python train.py --horizontal_flip=false --encoder_widths=[96, 144, 208, 320] --text_encoder_causal=true --text_encoder_width=128 --text_encoder_norm_position="sandwich" --text_encoder_mlp_ratio=3 --text_encoder_fused_qkv=true --text_encoder_qk_norm=false --init="lecun_normal" --optimizer="adamw" --eps=1e-06 --epochs=13.0 --lr_schedule="linear" --warmup_steps=490
Rows from block 6 of the text encoder, named by matrix and row number. Rows with one number belong to one neuron. Each number is 500 + 25 x the weight over its row's rms, rounded and kept within 0 to 999. All counts start at 0. Numbers have three digits each. After the name is the row's rms in percent of the matrix's.
# fc1: MLP up (text_encoder.blocks.6.mlp.fc1.weight, 384x128), inputs 64-127
# fc2: MLP down (text_encoder.blocks.6.mlp.fc2.weight, 128x384, transposed), outputs 64-127
fc1.34 063:455529514511485477457501462490526473524467520510513520498522492500492457529476499506497503479563489430522482543516483493525495481477485529484507469495495508456477525473459536496489488530499506
fc2.34 047:495498493500490486516525532462503459457467441470502533526553480477458515497480492508513530509508470504531483482510491499512479480498467500507466501465513499508478509524496487504518477492514474
fc1.35 129:526555506520493478465463474481526510526471522484525559509535522477520483515479502443496510490482458472514510503483497510519497516492528537485497493504544478508542497481496538467439523500497559
fc2.35 108:492510534534502513495489513480527531507464507521506459528533536478526451505507473509491482479460491504513503536425531489485504530496489551488504519483503507499532451493492483514500481532511453
fc1.36 090:480472505497498510470474469515503489482499492459472494501502486502516462479499517491481451544487488489484523531471493505485527482526506521489535515529526452470467487459486477500480510529544486
fc2.36 085:469499530483493519490480488532494499481548483513481489421529519502460504523524494546515493534491530480482551461498553497484514502488486510508471504526516504479532479517470481488499503495519481
fc1.37 074:492550516483501494479505472517500504536502492496482502492503445498492457508490515516501508471504509501515507498483475498462498490459480514450471532524490481494509528532471529506463482526482502
fc2.37 055:496498492494529495526516494512500487533523499511512484508508470491516486523520450512487511490484534496503449533508509511524482540479514510457498514466485450530545492460489525475463494515497496
fc1.38 146:490509507540503486443463522481498492517454527494510489538497492499495495505505484487518458513480479479462508549491510515470491518485571492481481526505537484479509512513502494487481453519493521
fc2.38 162:502478494522506495475429568498542496491461473518489496504533473487504505536496473487508442538475543506502519515473509530502519541497503496512523504480556492494505488481577463497496493481466491
fc1.39 070:453494518533468452486537513500496503490453509488518520518469486499499494503491487506495480469521512512441485451522471467474497496510528507460481503516487447487510512481474517471463483516498530
fc2.39 052:486516485479529484508479539458478515490493513506501498515497494512558506506472477523479531499505456489520450508493497459449508541518516488509454500492492518549536488550517467519484512525504497
fc1.40 078:503505464483496475446488509487467483485498478489533557527567485541510522493469510485536439487510547470510514497479499498470465495546509474504459485523446490482486489475443499526479505482524523
fc2.40 058:451488485468505452484532493477503488489474477468530491520519498516508479471493509583515469469530496467470509491485466458478491535515483531533537502514502540489478494490541470530486520483500480
fc1.41 143:493502509458516487491492463502536520554509543527512532494531479502502487498488461436482540477487528456480465506495436491499454545490501493470463519475526480465509529465513479510442506506506488
fc2.41 172:504499503513493502518467464487560522545486522523514490502539469501524477511492472465498527462509525458503443488454466483499499558494477540463486538506544470482498520459483508501441519521524487
fc1.42 139:521526504553507490427494476516477499501493548503505524549475516517502489551510508452475525496505467494478481511486486493465478482517526519491478510489444511504521484482484537487488518549488469
fc2.42 157:545510495510524490465527507517464508505499537515502488522480511473528502508495492470442512505494513525524483562455533494475507492492533526504486561487456471515509438507476511475501496508454484
fc1.43 108:477489503526491475481543501525499475515486501466515497545472473518515527462492510503520477498529457474454488519485514485518496490524524532496491509516519481488483473460485505496488486505454521
fc2.43 118:446488489563513484492511502436491517525485508459524466557493496518539491505500478497512460433489474514494512539487515471520511511543491582519523503515502530506490524490545508499508504503456487
fc1.44 128:491500522477489493495557497478494489522503501488529505539519464504495475475473495512482476472517490508468514500527433505492495497502493475523511467527492524473486540515468542541484490481479474
fc2.44 169:461502488509481456510526523476502520544522467489494507511529511527504458519483495574495491471519481490446481499510473488489479536494501496485509439511463539482534534506486487536494510490475476
fc1.45 077:502509476553477488503490517518483491517468493496494528510512531523505512535474472511485477534483473511508526534519496510459476509469470530474472514508514505526500492480488559475475505466497496
fc2.45 062:508459498503509493490455546492547488449466457530478503519535477505516528511467483498495468531465501440524552516503532529487500524531491541517534498487518529489522448516544502508519477476502525
fc1.46 089:449496490541489469451519492457477490508492468478481508498509500498513501506510474475516460529495509465481501518502511492482497511531465512498456485499533513465508521503449471481491493498457447
fc2.46 080:502466526469520499503466459543494477517521472486479494464548484498541522511519496494494506527508530464482506521511515525504511504525502490505486520495523483440512504481493487449520502485538575
fc1.47 102:489543513501524466498554488514491478515482539467533491550452462539502514443495523469536482506531460458472515511468513487497490497485515495517513517495493506501455518482467540507474459481496494
fc2.47 094:496520484553523473494499534469482505501481494464529468545479479501511495524513479493464468445481494555525480550474530516522476463492517552494476542492508505522498477491502471486507489506458476
fc1.48 122:498480498548516500454489482482533461531467510480509504541482491522489476512464479509517496486514466499458522541501480553513493507470531497490484468510511517491518523471491519477501481495496511
fc2.48 131:523491507497487517489426553487527507477459462520464492500540462484510499529502466495488460532466536510523515511462512504483534530487517491503526527471547476519515488489579474497505471482480481
fc1.49 147:459486506559550516504569476493500473518484529474542467552477460514522488475509507503527457477490496500436506520478516460524490492539504528494526498506491495495465504476482540508502493520488492
fc2.49 149:410483499557508512498506486461495497536507505450541447542478483535540479474510510519516458454505467488473512539471524490549509504499494564504522508518507496496469490503509518496489488498495502
fc1.50 101:465541505502486481524532475449494494524462482457539491514514487516471498515488481508487520471518528501500458525498496493525472548532493519501493495527526521479446546474478475518501523520510494
fc2.50 082:521514502472502500483524505558486517502533520542488503504504557495489499475524520509468517542495497539477527505487500491434507450534538488486454471442458547491546484535512520472487486489460488
fc1.51 075:483544517510490506465564505544475516538483539503456498533522488493504515483470519513500461499500487478493530550544458482500499526529572495494496510480488496480479509468491517525487478488510512
fc2.51 053:491516500534504513535494495476500470489441509515520465477503498513499477533539497502522528518441497478491504522496520485534452488461515499508490495503547467511493510495490485485501538469529472
fc1.52 102:484500538501535491484549474486507462534482500487536516541458454485504512460499506524517477492493480456471517537489501484532476544531507483506499513489512541507475492477461512493478477481455466
fc2.52 090:461488485575522478499516505443497493514491498479504419554499475531522474495508496514530479472507479517497518549476532473534481496512481588508504532520493516507485503487517496503505512522473479
fc1.53 078:487504482505511486492510501488527505521484499469558503502504505453486448510473468474513492484453435462513491526461457507496474489505548510454469504521506488478497526466486501535469509504484494
fc2.53 067:537547506562518487468489521436496528534510503534503463500514490500532469520497499476460500494465537509545480502441504489462505496478515549500477500480483501540542481494506481476485509545488455
fc1.54 111:463533468518538484476513449492529508499473507499521517502520464496473467503474470450511524494490463495490490498505492492517452489497515577471448503488499478518492478467458535495525510548502488
fc2.54 102:514531533502557506510495505465539502477445479479518507482540497495496497508503471454507487475483518569548505494549522491509525502481484498496502514481510502531494506510556494484513457475500478
fc1.55 070:451474471489507519468504512519476464467497541523506528511497484492466483476456500478460506518483494452471505551526502502513450481523508494486478490535499490463509489521455530499507558501481537
fc2.55 055:447459503485527531473516521488465497492482485500509512534505487515468497527447468545486499493525501500526512523513535550459526461530475491497491526508478518468509515547502522511578528493513482
fc1.56 071:472521525498484517452544556518488466567497504502543506531508453486471517491509518500510506491503535478467480500469497486501502462539486505486520521518517476497502515499486537503468500493465461
fc2.56 052:493534484552519452522554524478514513504490560508470489558516495513509531489499473474492460467474476512471474534522490486536504501474495489486490504473484525523485498479484502492568480502478463
fc1.57 095:482522519561450478488515496497499499546508532497471498513484486521493516533518485511495510511510465504474505519506490538505498474525539526475453489505524513438492482502470502530468527508515503
fc2.57 074:524492459527506502498485511547507491468539491525515489486510474517472519487507534533505474546459466525503484482530449487464496499490457494532486492500567515511452490502508485493479508483513543
fc1.58 076:489514510508481463465529480510510477499474522514469492507519527462491527514482502507553492541521511473433501546473502513551476496534468553461497498478465495500475500491462552506490483509490510
fc2.58 060:484508482507500456479529504462525499524437501483501471495503490560527517502460514489564459460521492471487513520455490466532456525527517542537530500520512541468494506460506482501496490515505459
fc1.59 069:474527513469502483512534445495462502488458523515493495552517499555468513490493485498535521517544508451519494542496449492476478491480509497463515510488514484478531487471501492532521541517511498
fc2.59 043:502489473508548522481542486525557460479496534472490473493497476483510522529529481512544519490500499482462510489423535502532480512515495483528497509506527482499496542460519491505466485536502509
fc1.60 148:482571500563496479506498514489500476495515528459508475494476512539464520507515468505526536486493489473481476489520506502517438481499486475525447472515509464505505522461470524474503546496521516
fc2.60 175:475538472581481491527490535479514479477507502481502512493444490524492530494522475523553519513480510497487511432544518503519506491511497474483482486525509484514488531479433483485514546505492496
fc1.61 070:474495542531534493473533475509501498503461526449507490511501493531420554468439480486516503503532523443532493518485461466537461507471511490485500484516484533493495528455492495491507486485499483
fc2.61 059:521511489537502499515483543489538471517526511534525488479484478519502535475541510534542521541474477494481479468539487500533492533507509506505464514511504501507489497507475487505512542502503496
fc1.62 080:484510540524499497508495441555496496542476533512551507540477449500495516499483518434490510490543510493487500530514482475509512512515508472474493462497499494500461504532507511490457499545497519
fc2.62 074:505507477487540455469505427542491497516522516477501513508554486493471535504487475478455526491522482506499510455527486477467500500516518478514475473475503531541527521506569541470519509510463514
fc1.63 068:493534524507512506461524476481524531598469482501496548519469506496512508524445486470502511476478539476485515480503485506477503450495508487493510537530522472560480514471509508508503505465517525
fc2.63 047:503488476517556495463529476530468571551496517458498508500530478459512450534512493505486506444477507487478517491469484483511512469520526465465490547494488513486529501515478454521531514505516453
fc1.64 111:535506508516536509441518522511500478506478549518502518533483496534514528511487487502514494554481492508492539531515512538478484530507535481486519529499490483498503483488492494531493476519495505
fc2.64 128:500477509523500502486448575490543497480452460515505487516558471478487519527504496488511456525466523504512522512492505520486520528478498498528518509471551476493484490496571443506527502460473505
fc1.65 088:502512503527516500526506494535500519502482505471503521542425515534504476506473539462501475494520513511504476530493508474466470505516538526463474527501478527503497478507478527476466502522475506
fc2.65 084:535535465525545502488495511500487474515507507529516499507476518513480477502503509498465511513447520533549465523496521478485477479483497489490470536459474480531495460503468494472521515492505483
fc1.66 106:474546487496540482482519503528464478510488491475523530561461523537510464464455490451498484489515495518496479513495495488467491529476526492475472523487478488497495492503475520490477484517467477
fc2.66 110:535530472534561505506510529511476519501514510478488479502486508527529485493498525482462494477462499534534464524503483480506488456498516488482444564465472476519491492535469503442520494519490498
fc1.67 091:449518516511517489465542519476519473523474503443543500522520508471481509504503491491570448508510477449460514506516491518533493515504526494519471475507486503508481498460484541490483491487477512
fc2.67 068:525519462492510494438464529521528480507513501505473506504507467480532534481503513499487497542485538522516525530476487479473519540453520490525459560460560484505536481484504480468493502458486491
fc1.68 070:463489473495477489490517462458503515513496489527548540485507523487525487525469554485502473530482502481490491498505473504488463470496484485499474495492493491463480514470445541465492480513497483
fc2.68 045:544463468501466508508518512492531480556479515515499506496499480514476543473485526494481529497465509500489482522489516519514515486524471521501484522525514501491504502471459465492502500529508511
fc1.69 082:461514511484538458471501475524482439511519483495564496496534446490506506495462502490500479489507493456445511513494485483488519468488545514491488516525536475502457473464493513507526525507484496
fc2.69 063:497487478496542494521446536540528501523446480539476507521545461500502519539495490479467456529461484496527495519481520505485535545523506486508518528482565497506506508498529469519495522502479537
fc1.70 153:486482515486532465455499465553503492523516499481568530533536517507509507461484494442482527510543491460477509471508493483502498487521516474494524468518522517508468501517517538521449503492484542
fc2.70 181:479503507469523493461494432523494503519527511478509549516523513496487512456492495460462545486514457479481494486529491469507501475493516488511523448502485544520501509503568547495474496502478553
fc1.71 140:503551497534486534518518480559512491514530560508503458502458484501507497459507524527499473518508447502472505501521494528505493421527571513446471491481510496471498492514468544513485494505521520
fc2.71 177:574497490507489520502475501552532517504534498554483484475523497511525500478529543523472486548506457516482520525504413497463501460483491504491497478491542481500491489534487511505451481510505525
fc1.72 098:483533503536522498454516457471531497521506550477529510557445527509490479490482509473486522473553433506491523522502460502505491478494533530488500501493508481541531492474521555493482517495475493
fc2.72 098:523491507487522509477486521480514526498488483523498473495533502469532476522503462484484486497476539519538504559483521514476515535469513514516507551455523480504516453506503502483499468506463456
fc1.73 082:475513477561476509511487506498488464520516508469530524529474488523512522436492503487510499494501450497484524501481517483523489507546500474518492473511526475507468506475524518520467504510485532
fc2.73 064:529551483492477509513477548503521518473517458544495496485470490491491553529508467498528488541486530490544481470523516539478494540478460501538474544442530501535520498488504438505521559497517465
fc1.74 074:488523483478509510512510500476502491519476468511497477516480479465508509525480492472514495504481449405512477506492499482491507503503513478468418524507499443465504504512488532456464503496504496
fc2.74 060:548474463536507485475535501510504479505529507461471477543545503492514455488480475508505537504511504525480554517485456469456518510513496449488504498488460513460522498524454510489490478518448461
fc1.75 110:459506529498508482447510466513477458484497509448515526506524538494500518495440463451472498528512476468452513501515509495504515495502530507471482479502509515496521474466493544496489507468483542
fc2.75 112:514521505457527515475510415503495520525509509484518559517516512495481502470488513468463555477534496481495503462494480467504518513504509467495515470490497542497508525501542532497480476497491516
fc1.76 130:514530499538519479451477485487530487516483541498531521546504523502516485511503522466509545462514447495502493545498472518494482501507537487460494472486527499506524500498488556471454511500470523
fc2.76 126:532505517492492537487476531486507539491482500549472494497534497470507472522504467516484464534469515509511521545474516499471509523465494523474512529452517488483530448524510460507487464519502473
fc1.77 158:484485522588527494520492466504507464504503560500492476531470477489504474516533498474496499494494466504459480533520498515540495475495494553489484495486526503499486472509516541574510497549492524
fc2.77 126:506496477450482512472548526494464522499502493504482487501502499512494543463476532539520470503519509476540508509473494451465509512497493472527534478505519507472473531479474457490467499447500483
fc1.78 073:468458460491493468474505468536445491491481491490525509518480509499479472495508516474510473492499493452456504525518508529461522501502523485534488506525481507519507490450451495492505499562473494
fc2.78 056:477520534452517467474517512464530538560485518510530496498533480519511524481478508452486523457503414508497535529526473475513514493521519503498500493497490512506515485488546513499458468472465501
fc1.79 113:481525503500521490468463493506538461541515538504515526525519487473527500501483508448465524523470497461488490516486481508480485539489548515415495477484529513490510517480502533500449472516474517
fc2.79 089:494519514535513510476439504449520512484489499520464477500551493503494486522492459500517512503457512518515477510479521507487510529518479546477498547470534464537525482447524474489512503517486465
fc1.80 069:506520534511474479495539456487500468506485530461501551542500455490478500461451483468498475518525529549497541517534504491523527491510504504472494499485476520476456479494497496524469484496487498
fc2.80 047:484469458494526519520510547508489486533498496510525468500521469499476512523503466518500472507500454465462527479478508470504502502492509547530473557533492490514476468434490504530534564499490473
fc1.81 076:471509464478489471507530513523478517529463489522493508552506494476489464493497475500500429494492483490477494493496536517467473475516493487500451518499563457469484496494481507496545511503477463
fc2.81 080:491479482424519497477528510518460504509500509473513506521500461480533566486471510515503490513489495492521483506466514521494513509496507485499526525544507493475507512520464509499464524471432503
fc1.82 071:504462517542486451504472517521509490514526509526522508492535486474487506482480559532508516537488499518522499496499486454490493466480515503497511488510489476491462519472485529500514461493478501
fc2.82 041:486478463466528529504499516489497481532491471532524501498498463518500519535490524491513466481468537491466544478482481515513458492510479477491443472475521493510484507416527469486477526498544480
fc1.83 105:498473508554488547474506475475522460491487527515529523535500513498493483528474478479491469534486480497498512521508498524494471507477546545507480500510501473501502532505468465480503509517502478
fc2.83 119:506487518507521505487427551491549518505460458517502514502530481512510503523493497470481476536458525481494514499462502524492521510492506498509526497442528523484508488490589458510501469469488517
fc1.84 171:483476521555535482514562473476486491528490506469516466554502448482536514491520518497535466486517495487430492535469525487521492495529500530500512516506486511500456500448487529503510474498472499
fc2.84 169:443481505569518502507517479452483497535490520457515426533471478523533473489506519522515445445502471485467520562482512477550505494504489568510531503507486497490486513513510526505489481501474510
fc1.85 127:509553470501525486449521471514477507495490509459493522548459499553496472469492467444483498480510471502514480534504504487474456539489527498491485505486479489509491486483463549462474514514493453
fc2.85 121:544544483539535495491513516510476502503512549516487495499455534512520487509521495479463496494465493531522468526493517497474477469507512518478449563452473475528496462526471491482532504527476475
fc1.86 075:492516548480503483485523533546492491468482514448561519539484503531446497493483502540495516526530492520515473530539492550493518483544527509494469488482506500501480534484486510511490485511525530
fc2.86 059:526472528492496497496487535473513525482479522525482475528542490503549483571476476498535486474482542468493501534460497486523492505466501528493500525511510456536481492498497483507485507518494468
fc1.87 074:485496512525450479492558494533479459529531505456478564517488484525485490504500510489537531510489477534484467451546485502507507495489499456459439456495525491489486470464510489502483498504498503
fc2.87 069:465520516582491494518478515479521512527490536477544504521497520547518468546484470520515497461477498487527466466540512482517444509498481500530487482521526466525511510497453469480501548530498509
fc1.88 132:457515506489533490444518469538512475539519490463545554504484517516497534482508508462490507514516472495450515468566494499508489488523512478490504467499501494500488524509503515505450477486514500
fc2.88 156:486499500473524486442472454523519505507507508475509558508541501494502513468500499445448529484510489483489505507499489487501516486494521506507525476498517528525511507509587534490468499502461533
fc1.89 118:483500499526526494496538481488499508531484511461522476548488463527493498492508521510528477481520467507434499540474521493501487489534521540501500528507485516494472478484482533493494512508476526
fc2.89 122:414494493553503468484495495452503491514478509455534454533502466541521508485503512506518446443511479489489503535473529499558483489514469591510540499524517504487487512499497506483491489497476489
fc1.90 066:507545538489507497475469480520512531508485505481498530481504494532516504489470470501544455497517515433482482486517460500470464540482474507496457534483518494517454513525475506525486454571455509
fc2.90 054:513519464514524478473533502482508509468511497472482439511518471574515530509540507508487506470502512512480490522520471466540456450500527519495465531468487530543507495536535488504502535516445503
fc1.91 074:481517520485478469466558437486487494540540503464502503535482487492480510479499504504505468485507518514486512496509478491495525490513519513522508514522471500476503545531501540510538455488511494
fc2.91 068:477510469524500458505523534446522499484485470499529530517538481527513496532502493558504503466510490489474480520503512483472499539470504481472536492522532499488499498457487467499511504459493490
fc1.92 107:455520485515491459441549483497503510473518533510530497515474538512511480532502503468443521510505470497442516511515525478466475473536569482501474495518458495499512512498481549468482515516495485
fc2.92 116:534514500504533519485485518473486533494488512531503499516519497453523484499491467461464513493489510526555494549460525499466497504470504516490506566476500484511522472526476492465470491516447470
fc1.93 087:476507483551544496480539434535523533476490493510510552506510481491510514503472519474528525510482458457466487503519517492488485441473532511529461497520512492521483493510507502454458534529468531
fc2.93 076:517488468480525492479525480520496501499485502504506510540571520513490510475483454503454486468507506502502514473473497465476524505509513499509531473527492547484534516507569495537489507507478491
fc1.94 124:520532484538540489439502484527487506489475534496486513514480509500492495528486511471461483537492494515462460516490502497494507460503507514477461526506457520531514514469482526483490512509452488
fc2.94 145:532525492519530482481523520499457488496499524510506515513478511470532489511504489445431523504490517522529483534468522495486488508514540523493470564470467484521524456501456481446494518533477479
fc1.95 075:467517495496494519516512470531511531508494494500494484545526462517489456473472510480465515492479507449515449488507470500505471531464523534479440505527498502430496522502450500532473508538495483
fc2.95 058:486499497550528488511506499488550496531489554476511482541546470513527497522500455483485504445515502473484447529508516482522496530512509558475475502495497479497510537459513495464457524539492490
fc1.96 128:487496495543489484480535455534480490486540468515481494482506468520506490460516514503512460552487529458476528519495523471489516490524502520480482501493487472459490468480476434500490497511542471
fc2.96 188:472478510479500499481491494506506501488542472510484496453551504505504481490510475529512491527499565470486538488522559490492518530497509527501497501498481514481531483523482473491517482498516510
fc1.97 093:480535479485481448488558495472453478538469499475487533513508464520480521475450484500529510511483519464541482522489500489479466551530506509515479542525461510448481512450478495484495499540506487
fc2.97 083:513503455456501513482492551499487519471500491501495496494509510483501565466490539513476522505510483531556501464506471440453493510515493487536534534484479522503490525489489507467487515449502510
fc1.98 103:461558489549547511471528474497500499526499517525523534537514487528492486486507491486520507495496473476491517509543511524520453461485496495499446498509475481551514526505488534555508470537504513
fc2.98 130:457489509524582494489480487472529509498476493455499530524543492537490480511489505444515511490478468540529497504522499499512493464500493505508488518491494530536483503512554540492531482501488509
fc1.99 067:503519466504490490460507528520457466497502528460488494526478479471486528493514515489523513500505494508482504442510471496520501509500543498477526478467524458431497498491528506531451480522471431
fc2.99 054:500515470463485522506505497506531456503501496513491482484516435496529484496491487520548479485487486514520530483467497494479464513525498530521492517486489481482495521533523547480465503495458493
fc1.100 093:496504537500521514472538491524520465537515509471527551497500526500528516525490514452506514512524489471472507509483480462502501466482550464476498483502491492523483504499499530520474499526523537
fc2.100 107:464488505469530491445474427527494507500523496483508524495554488506520534442492491459463524483531490497492510497514508464508501484498508481490528487503523538497497523492582535471477489488463539
fc1.101 081:467507494549476491492536515501485499517499519455536497499476457510509504461504501498519481489487529489448542522492514479547467498529533503496553508498452484520481510533498527498505496492481536
fc2.101 077:491506477513491458505511552475520473546491485487525505539502473487514493546487491511511492458529489473501491493499479490490479550504510506517517491538532485499476509470474499509482530481468468
fc1.102 076:485487451513500507499443476484498498541517495530485554499488499502436559469507530480493487485490487490509519491493506554490470519457518506515449488475545467481517518492508519525483516498486512
fc2.102 059:490489500534482464500548489496448533553500535526487489529543485533508510503494512511475495472476522480479488523440499459478496512534476520498470503511491516459517493446473504505478560531519483
fc1.103 101:480528521533535477472481497447511483511476537491515530538489519481496527491471478446513501511514477467504483523493458522503477522514551524484465447512511536494483544503492530492481477523498481
fc2.103 104:523495487509522507498452553485554503483479482522476492509545493471493480519504477489489473505441518518515512508452501504467522507489508500479496491440519511512521465501556454491510480482524465
fc1.104 108:468455509504518459503567502514494500551487491482481513552488458540520526490538519473524466482517478488467517539472516484542509501541504497492462488475517534461462515466486516511495514491470506
fc2.104 118:449490488543503472474516501447497505523448529456506448540487466524525530501485499503511478459492491503476496551466530485543489501514507571507507510517513497502499526481504503489522531511465504
fc1.105 149:487437496496519492464475475492455490531479521498454532568516467511512531489512522511479459524465496494470502563493532529478505483483484510522443485489524500479488504523501511515502556485468499
fc2.105 137:478496496513480470491532481543410491521520498504488498514475502521516556461525549533509496501496494460448491513507508503495487489549489503544462487509506507454483503484431487496517548484501507
fc1.106 078:481489519513493519463497491514548480502456540504490488517507489510451496541492524511525488527522485499513511531507476533469504488513535507455464521465513467482510496482492531503458450516502505
fc2.106 072:492493498528510510505443547496535511501435485515498510523521494529509502501473495499472473545456542503490525505429496479515508529504473504502495472490568493497497472481558449510515474461491504
fc1.107 084:516549522520482504450475492509512514593491498498487570508492553469493504511479522488464497499500500521489460539494472502512489505509517472453514498486532468525511533482468484503512510527485497
fc2.107 070:500464496502461545519503519481497516481458498499504475503499487489510455525487467526517458455513521504499508552448522533488503521494500528518514522476538490480475459554513488524521503453502450
fc1.108 131:491538509545500460412505466533506532514519537511523530529469527500483481498509504445481525521496478501477477505491494493470492481516520534493479514503466502505507462477482543500483528548469497
fc2.108 149:545528489506532491454522529492456508501506530512523498525495514475513499498494493466428503508498526528552470554460529480461480507495531535501484555488476478509507448515476500480491494529456469
fc1.109 152:508502505454505497489460449491536534552523544494512523502541478495506479506463489441480524482485551458496459503485449506489465519498488508447483504496504496462517508448488496521439519526525464
fc2.109 170:520506516515508510521454443480553523524474545515501502510524475501519469516490462464485543454510512470521449485447476498505489553477474550463485539498548469490506514466498508505459499531516488
fc1.110 112:478520506519492465507512450517522508500527542484522475513495458512515508481483522509517520471511493509454510504512475490473487473508511504460472437508528509472493521476457499495443522514508521
fc2.110 092:494504489566504514485483554502507487502485517492482503502454500530508528528499502489513502498455490543542468532501522497482499476452506525516466531471476489526510466506475488486522537534492486
fc1.111 076:511524495491507512484556510522497496533501538473517510550532521450453522504439453498509477459501461466503490501473486486500471493505494479454490493508455507524506551477527500535511453514456473
fc2.111 062:502517443458505463485507552489479507445508480482511495496501504530483497472544515501483452519522514543549496534465445460447508487521521525517504492507487511546530540480485470493494526465516540
fc1.112 092:490513464508515503464549477495483466518452524487503489525423496480482507479487485475475503518499480469432540514491504481526536478538504497489488544483512518493509502483539561482484517508477526
fc2.112 070:511503508482512510482488500479472540487499487501504506510546480523500499494512502511537487472483532500530513522503529426504460531508480549499503535501526476492523545522504501478506510505490490
fc1.113 063:469512473524512503497513446526483486514457490515486495482488476509488493486476519470479492458519492450505478513471490456486503459479481442473480516529538486508479495467461529485543449473514474
fc2.113 051:484464484523495550480452528532500513473512524495501539497518501488483473497468484552502445528487522500513467484494501494494479528479484496487527480521494515500481517487528536539460472522514480
fc1.114 074:456528541478510458439530483483529490487507524500499513508506468496462476503484489497478506510546474487486526507511498527488520534495511479476488509496519490530498540485493490506494486548489474
fc2.114 050:534471522513511487528511532518544481480471477518500485499518531533517507507465486497502502517494538516537507481512496508509544541466497493473515535486509503502486509521528494450532472485527459
fc1.115 070:477518470482519512485519498509537477538506483451445511554528491487518469500480454478523499533495500488541540485503490505490485479513537547496487461508435486511498500450511513520488502553508491
fc2.115 053:504476495481533481508473476507555488499533504552484495502531475508510504465480476503544522483507500513523547499470492500536455536497479527540463491528501509519487484496546528482547477451498467
fc1.116 100:484546497493524473473493478469500488576478537501524544540526487477513490513465480458513518465476530464517507528479460542482474505471538515452500506487531499494522541461489534495465524499504522
fc2.116 101:506487491539480525482439496484545521528472518543473453511555473481509473513483478479477505485475513491516453520457482507498512551497486558462487555495531458494508497491496489505451498540513488
fc1.117 091:479554534544508522499546478483504484540475502467489501511483481494492485488493479470518477468495497493439517515508503529550475509495510491487470503495491520552453531493509536532470477485472498
fc2.117 068:466483457522556462495468497516520520485477486489503498519533476542509474498528523467489496482451504506531508538506534465514505466536524528495477550485496497525518473496523529472500457527462494
fc1.118 073:434538493493475518509508488481521504509523498467497544494488532458476508514502459480472454487521499503501507504546535493465470490494507478459447490513501520529500500507454551511549495460510483
fc2.118 058:479489500515509480467492485535493470492504533528472461471516497484509491469513474487465503527485515528507502489448493454513511519477491496540477500489502484492538447452467472434468493538452506
fc1.119 073:494520532462471492456534513517523497515507478473516489539465534493528484524492505517540525509475477496505492504472486542479538467497509508505485477524526502468477516480498462488499497536498515
fc2.119 048:487530501544530513520480469491507499495538571492503543466538514547424449503492472463528519509496512508514485475488484467511476481514485512456483519540514438506516492501487492510517518487484531
fc1.120 073:504512501478490514428508478501500495531516491470504506522462518520521476510519477480442517522525466479469498546536454534442532463501558477498444490505491498508494506487503483529491501505524521
fc2.120 059:473504526501529536484480463493468480525476498477521513483499492511484485551475453502510521487494520481500478524513569498506530521465484505481529528502484469498495478510505444522479515501513491
fc1.121 086:441489517511512486474558478515473469510485495495530522538476469511509473492497518500523472490500498474494550545474501493480491502502547486467487484509520508500456524469466544525501467466470482
fc2.121 074:461487491514536456474519511508487464487523524463505489492485478526534516539505497521494528491478533463478533497461558462502473503501517549534508538495513491477535492487484473462505521532507489
fc1.122 094:492520513520467457442494489531493509500513577493525504521487514474533499476458496477484517502507537448474487536478498505513507477519559526503478472510543481495484498471473511473480511543461525
fc2.122 079:475497500479477547518494513487538491489489464504459518521534511522481500500530514511526472502462482549465495516534482505514485489511496502498510477487516502542510531527529487481545483489513537
fc1.123 070:447469548460508496461478494514517542492513471508501495545513498449509497458488503497514519529482494476468488496505496520461470485500531501480506509513542482508457515476511456498494516512480546
fc2.123 056:514488496493470508499470547546516459483512486513492529518471503468507502534517502454495497517460535506473522529513499515504526532483513485501529518498566510528509518463550466487524522456457485
fc1.124 098:529487530492498452498496503550513492544498554533489535509540489502491485484508493422499527529515562498508480505504480489489492521545481516466469534482514518462524489458503499509450512534523528
fc2.124 100:485521497518514503510459468465564527519452525507494487520548483500525480512500481477495528455486499472519456495463488479524489536480465550470481550505539464514489513471501507479457520487520489
fc1.125 067:470493494507484524479482480494533469494481549461481528477483465493499514480475520503524522538499543486498509526525508479471478468512488475525473481508533476477519485463484564505517510522542466
fc2.125 051:486466513458474509471538501500451512474477470467516509473527488483493518530464470513524477485529534536534552532538514518464486561460434481475501546492514534491472513528515457548492501509456505
fc1.126 122:431513526490517463472513475538496475534501494486526557545531487496491495470501483482484522496482479483465524449519477508497490469523544457485495462486509510503477547495512508512481489479502526
fc2.126 133:473481500481522500437450451519506496497533504506499551495555493507495533467502496478451503519515501500486501499517490476502518472506511510502488479505539523524510488525587535490466516498438522
fc1.127 159:487532481473505480485573517499470519525489499472511521506503491531490484489495505501526482486504509462508519454491525483481495522523515458510517491499525431499496536460471478474488519486511455
fc2.127 183:508508476378503518492515539494482521492492452480498513497537495510493588467487508515518493499512496510535496489495484464454506516495490447503541512513501501490490547508496475478493487454487497
fc1.128 069:485510516552508480467526521479490474495512522465504523500495495542473518521513517469506452519492471482473464518542522473491487483493516525450504483521473489483515472509535555489461518525538521
fc2.128 060:508501496460523519485515495517469535510456457493482500481518521491497489500482488460468507486486536464527526471496502494489484525510466519510469558544472509479465492512545504466477492493487494
fc1.129 129:487527498558497484529538468536495507528541534514518501495495472497518516474497495525503506520503470497451487500517486515504510464519556550473462488501517486455476518504433534525503497520496534
fc2.129 135:571497488525492524509476514529527505479526500551501479453512470495504517492524534526506488537504467521524501502488411502475498481483480500510490501513537463529487492522509503505453518483521514
fc1.130 064:458489528512502547559477491532492478471461495512494517513490492519502482501511506442467516513480530505476505467496484509485481507478494503424477470475502496540483478440494529539512510511533487
fc2.130 042:463465533444531485483510487478492526517503526505516504510509484499510493524458483491527469462479527507549492461526534514478510524455484525536443506505508516512492499473512496474518532492453476